{
  "drop_path": 0.1,
  "mixing": "cutmix",
  "residual_init": "none",
  "max_steps": 12800
}
Rows from block 3, named by matrix and row number. Rows with one number belong to one attention dimension. Each number is 128 + 24 x the weight over its row's rms, rounded and kept within 0 to 255. All counts start at 0. After the name is the row's rms in percent of the matrix's.
# q: attention query (model.blocks.3.attn.q.weight, 144x160), inputs 0-79
# k: attention key (model.blocks.3.attn.k.weight, 144x160), inputs 0-79
q.34 113 [ 84 112 128 139 152 126 177 174 119 102 128 144 140 161 106 149  77  96 145 125  98 157 126  68 119 153 111 128 111 110 113 103 102 113 131 138 119  91 159 122 163 141 107 137  97  95  99 135 104 153 106 118 124 123 167 135 125  83 135 126 131 106 101 182 108 111 130 104 103 142 120 153 138 144 110 124 158 136 134 118]
k.34 114 [ 61 124 113 117 163 138 162 158 120 110 153 109 132 127 124 145 126 154 120 131 135 147 143  89 115 137 104 144 107 107  97 120 116 106  86 126 143 129 125  94 177 166 119 144  72 116 115 127 128 110 131  96 124 110 158  99 109  72 115 131 150 144 139 144 127 147 141 112 145 175 146  94 110  86 116 109 116 119 132 148]
q.35 104 [142 125 180 156 159 133  88 119 134 134  92 175 162 142 156 119 147  91 141 127 104 155 105 156 162 103 134 141 129 159 167 123 149 131 151  90  92 146 104 125 106  98 156 138 174 113 114 133 146 139 121 117 159 132 134 135 143 149 104 133 134 110 142 177 109 130 156 133 126 150 141 133 130  78 148 111 105 149 100 138]
k.35 098 [151 111 179 116 125 122  96 119 146 112 131 147 162 121 147 115 170  85 138 119  99 106  94 151 161 117 124 127 141 159 133 115 133 137 155 130 103 156  90 124  89  90 137 133 137 140 147 131 144 154 141 155 162 136 113 167 143 106 150 112 145 104 169 173 121 145 141 166 138 135 131 144 154  95 129 133 114 138 108 102]
q.36 098 [ 92 162 135 134 104  94 104 137 185 135 141 114 145 108 168 161 111  76 144 126 141 115 129  92 139 102 117 150  95  98 144 130 126  96 119 153 123  83 188 112 147  97 154  95 158 112 136 162 130  97 129 165 105 180 127 137 173 133 153 116 113 179 139 124 126 118 111 158 130 145 161 108 115 131 143 142 156 140 115 149]
k.36 097 [105 141 144  95 141  93 104 130 140 110 139 151 115 152 155 124 151 140 130 120 159 158 163  67 181 128 104 133  97 135 132 152 118 177 126 110 154  72 135 135 173 113 135  99 135 145  93 109 172  91 105 172 115 158 106 131 172 154 144  93 123 142 132 110 126  98 149 121 133 151 129 128 110  85 110 139 125 103 164 186]
q.37 087 [150  96 132 132 165 168 159 124  91 126 103 127 139 134 135 134  79 108 125 185 121 129 118  75 122 157 104 131  86 104  52 119  94 140 137 127 106 147 142 138 143 158 107 155  96  86 134 142 115 130 114 105 128 108 154 125 122  93 150 119 127 123 115 132 104 151  98  73 116 164  84 165 135 153 125 128 183 112 143 142]
k.37 091 [137 132 125 133 150 162 155 163 103 113 129 117 117 155 124 140  88 133 106 137 136 144 122  90 119 166 110 107 141 140  88 123  89  73  89 109 138 142 128 100 160 181  92 173  71  94 114 131  91 117 108  92 108 135 150  97  96  75 135 133 151 146 159 120 105 143 121 133 147 139 128 106 141 126 114 126 132 145 125 161]
q.38 080 [133 118 145 101 109 163 146 158 133 107 121 169 150 125  90 148 138 119 146 172 109 140  96 141 111 109 153 133 105  81 122 135 158 133 118  91 126 118 126 143 150 126 158 138 139  97 105 113 133 171 136 120 139 120 139 106 162 137 119 141 151 144 124  98 122 125 152  76  92 154 118 128 138 167 209 122 109 101 116 111]
k.38 082 [ 98 118 179 119 118 147 156 167 152 127 116 156 174 133 118 159 162 148 158 129 107 160 101  80 102 143 130  83  94 109  87 158 174 104 111 110 134 138 126 142 176 105 122 124 140 102  57 129 132 137 122 118 144 112 144 161 153 108 122 138 148 119 130 115 108 131 131 134  70 154 145 156 163 107 153 120 102 135 123 160]
q.39 102 [127 165 136 126 148 134 127  99 104 136 101 158 109 192  97 132 176 186 109 118 103 126  96 126 125 128 109 137  96 138 128 115 118 132 147 108 143  81 113 183  92  97 142 156 124 118 125 106 162 104 125 127 139 111  84 123 154 140  94 162  96 102 119 139 170 127 159  88 115 131 136 117 141 151 125 138 140 121 118 138]
k.39 104 [122 200 119 160 126 121 124 108 150 121 138 133 137 139 174 123 182 162 134 136  95 148 118 142 148  62  93 128 141 116 123 111 167 120 147 121 143 106 116 149  54 131 138 131 126 121 132 118 111 115 117 122 158 100  90  83  93 132 110 138 131 141 137 161 169 144  96 135 105 124 129 118 106 127 133 162 109 143 140  91]
q.40 102 [176  94 158 177 144 192 115 151 134 104 110 132 157  97 102 142 115 120 135 142  76 156 133 143 130 145 114 121 103 121 123 174 145 125 117  94 135 142  92 138 166 127 127 115 126  34 155 117 110 150 102 124 134 116 169 147 135 110 122 125 167 124 132 169 115 135 115 116  97 141 180 109 135 107 146 133 114 124 115 185]
k.40 103 [100 109 170 124 114 144 118 123 103 106  94 144 144 120  99 139 127 178 141 132  94 122  81 137 121 188 159 132 119 114  91 127 140 135 128 105 151 187  80 135 114 107 106 133 111 149 141 135 123 184 119 154 117 100 146 166 134  91 108 114 205 136 161 120 103 143 154 159 146  89 116 142 160 105 123 134 117 128 121 190]
q.41 094 [163 132 114 155 146 154 104 103 105 151 119 142 140 128 159 142 120  85 166 108 127 111  70 154 149 106 118 114 130 123 134 171 122  89 126  81 147 100 131 128 137 116 140 137 153  90 137 140 124 164  97 136 168 140 146 150 140 162  93 105  81 128 128 159 128 138 162 158  82 156 138 133 149 117 186 164 137 113 110 139]
k.41 096 [130 102 128  93  99 182 108 137  99 154 107 142 149 163 165 169 118 151 134 115 147 102  76 148 112 143 146 117  94 108 110 113 128 158 146  82 158 130  94 154  87  93 117 142 133 144  98 125 166 168  90 129 118 144 143 144 132 167 103 140 141 120 160 118 161 156 175 151 106 141 125 114 152 134 149 155 125  87 115 142]
q.42 099 [165 125 133  93  90 125 140  99 146 133 140 166 131 108 130 149  91 115 133 124 157 136 104 108 103 121 143 155 143  59 157 113 124 108 168 136 151 140 142 124 101 172 160 139 126 123 131 130 139 136 167 118 140 140 130 127 137 175 139 145 145 104 128  90 122 139 125  93 105 143  82 128 132 163 183 113 130  79 182 102]
k.42 092 [182 105 134 107 109 151 145 101 183 146 132 137 166 125 135 165 126 117 152  92 135 162 101  88 147 132 139 120 162  97  80 176 134  89 120 115 156 112 129  97 122 172 114 118 136 122  90 145 125 151 136  98 174 142 136 127 120 116 171 132 128 114 152 113 136 133 115 136  91 155 120 149 159 104 138 133  95 103 163 105]
q.43 107 [150 121 167 152 144 131 135  98 127 101 128 157 102 139 106 109 135 141 102 135 155 112 150  71 139 164 140 110 100 146  91 133  97  73 146 118 104  99 122 121 128 134 113 122  86 145 134 127 114 109 135 165 158 107 138 126 125 111 139 128 148 118 136 109 115 125 113  93 131 123 114 130  89 175 113 129 128  95 170 143]
k.43 118 [157  84 136 133 147 123 129 116 126  75 107 155 105 118 112 112 137 142 117 124 139 176 143  97 138 130 135 119 130 116  91 167  98 114 121 122 118 131 100 124 109 169 122 157  97 104 107  94 108 162 117 125 160 116 122 113 102 105 134 122 142 144 172 110 137 119 114  94 133 115 138 123 144 156 134 100 108  92 186 132]
q.44 103 [119 129 132 144 115 147 135 116 113 162 113 176 157  99 140 167 160 143 105 130 127 140 102 146  89 147 168  85 182 111 111 123 112 135  96 138 145  94 131 138 122 155 156 156 134 122 115 168 117 142 145 140 115  96 168 126 142 133 160 182 111 151 142 124 177 139 135 140 150 137 125 143 127 127 142 123 116 114 115 116]
k.44 108 [152 116 156 107 111 141 126  90 184 120 133 167 150 128 146 162 137  72 143 117 124 119  91 139 157 104 156 125 164 142 140 129 123  87 117  96 102  85 158 123 104 115 138 101 135 121 121 151 127 126 120 160 175 125 115 108 138  97 157 120 120 126 118 119 142 113 117 119 177 128 158 176 119 141 177 133 113 122 117 128]
q.45 103 [132  96 172 109  98 122 107 107 181 164 117 145 173  93 117 129 118 119 134 125 109 120 122 149 134 157 163 160 130  92 150 148 130 115 146 140 124 154  94 119 164 119 167 119 130 115 137 122 109 121 133 118 140 161 211 145 100 110 159 136 196 119 159 104 117 158 149 148 110  88 108  77 134  95 134 144 111 125 181 175]
k.45 103 [102  91 203 117 130 127  97 102 154 116 132 155 163 116 131 136 124 112 118 131 102 115 115  78 148 157 153 125 150 109 126 123 114 120 150 121  98 139 127  92 131 121 132 108 125 102 118 127 134 173 101 150 144 138 182 152 139 123 159 123 174 106 171 118  97 132 124 139 134 114 111 121 147  97 137 127 119 130 181 133]
q.46 095 [153 160 123 117  67 120 143 121 144 136 141 145 137 137 101 113 190 152 115  79 153  93 129 174 134 139 135  96 157  91 116 109 121 107 116 125 170 186  91 138 103 139 129 123 158 153 172 133 117  85 129 136 155 124 110 120 119 108 129 123 161 122 149 109 134 139 147 147 143  73 164 100 114 116 142 137  78 132 182 136]
k.46 099 [137 153 134 116 138 119 146 129 166 126 111 160 122  98  56 102 128 118 153 100 114 131 130 141 125 121 128 106 125 111 119 102 130 122 158 124  98 158 106 135  85 117  93 115 143 141 145 147 120 111 149 132 173 151  96  91 152 100 145 120 132 151 104 127 109 111  83  97 138 120 108 115 103 184 122 118 119 151 168 112]
q.47 091 [119 106 114  88 163 126 150 154  97 142 132 131 133 116 124 136  84 123 126 167 173 143 104 103  93 142 106  73 151 139 155 118 101 109 117 145 154 111 131 147 144 136 122 164 130 123 101  86 134 134 146 124 105 174 182 117 128 128 118 152  86 134 116 151 136 147 170 110 108 167 139 145 121 105 163  98 128 110 107 127]
k.47 088 [137 129 118 113 121 147 178 162 110 119 126 141 148 129 125 147  96 118 112 152 146 144  94 129 114 152 135 142 158 119 115 143  93 109 103 152 155 125 177 144 166 139 148 131 120 136  97 123 163 112 161  96 110 135 160 118 136 123 109 128 146 110 155 119 149 172 137 132 103 163 155 136 123 133 168 126  89  68 108 128]
q.48 087 [160  79 104 166 155 102 165 158 102 118 111 150  92 166 110  87 132 103 138 117 128 155 166 114 132 110 136 112 152 163 130 116 130 128 135 145 115 129 151 116  89 164 128 117  90 145 106 128 133 129 145 110 130 179  84 118 105 104 143 113 140 100 145  84  79 117 121 136 134 125 117 139 137 124 120 140 133 148 121 103]
k.48 083 [114 118 123 188 179  92 128 108 104  99 132 127 109 129 112 117 159 108 134  96 167 108 150 106 134 146  92 147 146 154  96 137 135 116 124 121 121 136 122 140 124 126 139 143 113 148 103 152 126  88 143 138 152 106 121 105 103  92 144 123 159 153 137 140 102 119 119 124 148 102  94  86 137 116 128 142 131 154 129 143]
q.49 090 [ 99 102 102 118 155 127 125 123  93 101 134  71  81 136 148  90  77 176 115 125 164 108 163 119 131 166 106 131 125 126 156 131 151 148 125 147 114 144 168 104 165 107 108 133 113 186 149 101 103 144 127 120 133 140 120 163  94 110 103 113 124 130 124 109 133 100 125 112 155 124 120 179 104  93  64  80 140 125 124 146]
k.49 096 [114  72 114 120 118 109 119 135 121 138 142  57 103 118 121 101 101 129  86 154 137 102 147 156 134 137 102 120 130 169 129 127 119 152 148 184  91 147 151 148 131  91  90 110 118 148 119 178 127 159 169 159  93 130 107 137  89 114 125 106 134 148 133 128 151 115 111 110 156 107  87  91 113 141  96 116 156 124 120 109]
q.50 104 [105 134 180 170 151  65 130 151 150 125 135 103 156 134 152 135 138 137 165 152 105 126 128  66 164 151 111 125 149 135 132 136 101 114 131 128 105 115 111 109 155 132 138 132 126 145 111 191 131 141 115 146 119 121 181 127 132 108 176 133 139 138 153 182  99 129 121 161  96 170 133 144 116  73 107 153 141 150 111 157]
k.50 101 [118 124 166 129 147  99 108 191 150 107 142  94 164 101 147 130 128 106 126 139  81 168 133 147 135  88 122 161 107 105 123 160 102 155 142 121 119 108 109 136 133 159 160 129 127 113 153 144 149 102 138 121 150 158 193 118 130 125 214 140 156 154 160 172 137 150 110 147 145 135  99 105 158 118 113 138 135 109 122 138]
q.51 103 [119 138  94 147 142 141 154 143 142 103 129 157 118 146 140 116 125 103 111 127 127 164 153 126 145  80 128 112 112 135 160 149 142 135 137  84 156 106 141 114 115 140 128 114 120 128 124 109 148 113 116 127 136 134 122 122 180 190 116 123 123  93  52 139 128 122 123  95  89 174 156 140 116 172 168 125  98 109 123 121]
k.51 103 [157 153 125 138 166 136 142 127 127 134 134 135  95 144 145 134 116 107 131  56 118 122 143  87 172 109 105 138 132 198 136 121 128  85 155 109 131  91 114 134 112  98 137 136 108 156 120  90 112 112 111 147 125 164 157  75 165 124 156 101  83 127  87 145 131 102 110 127 171 123 169 120 163 115 144  68 134 169 104 122]
q.52 104 [153 132  94 116 131 175 151 115  83 133 135 129 112 130 110 126 113 123 110 107 160 110 108 145 100 129 136 116 155 134 124  77 134 121 140 127 117 119 123 120 108 135 112 178  87 149 120 126 103 185 145 151 111 160  98 107  94 126  77 127 133 126  99 121 125 123 169 113 150 153 157 140 148 121 179  68 120 149 125  86]
k.52 099 [149  97  97 119 114 163  97 123 106 154 148 113 113 109 146 109 121 112 125 117 165 100 108 165 114 151 119 132 146 189 151 109 132 163 139  95 114 112 103 143 142 127  98 171 124 149 112 113 129 146 126 130 110 153 107 119 126 127 101  90 102 169 141 144 150 128 154  84 181 124 132 103 149  95 170  88 144 132 163  98]
q.53 110 [140 154 105 149 144 165 156 109 116 147 107 166 151 168  88 182 141 127 144 139  96 129  87 165  80 112 120 105 107 121 112 118 148 123 129 131 158 128 123 160 134 138 123 171  96 102  97 117 131  98 171 122 111 117 102 125 143 153 120 184 113 108 118  89 159 164 155 110 113 164 117 131 146 165 156 108 116 133  89 110]
k.53 102 [147 181 104 110 148 157 180 125  91 163 125 183 140 147 173 174 104  87 146 101 128 100  93 115 128 130  95 106 114 122 120 123 109  66 104 106 154 111 167 144 136 150 142 176 129 115 109 120 130 103 111 105 143 163 128 107 124 158 111 128  77 134  93 142 127 159 143 129 118 147 153 126 121 156 127 108 118 158 158 136]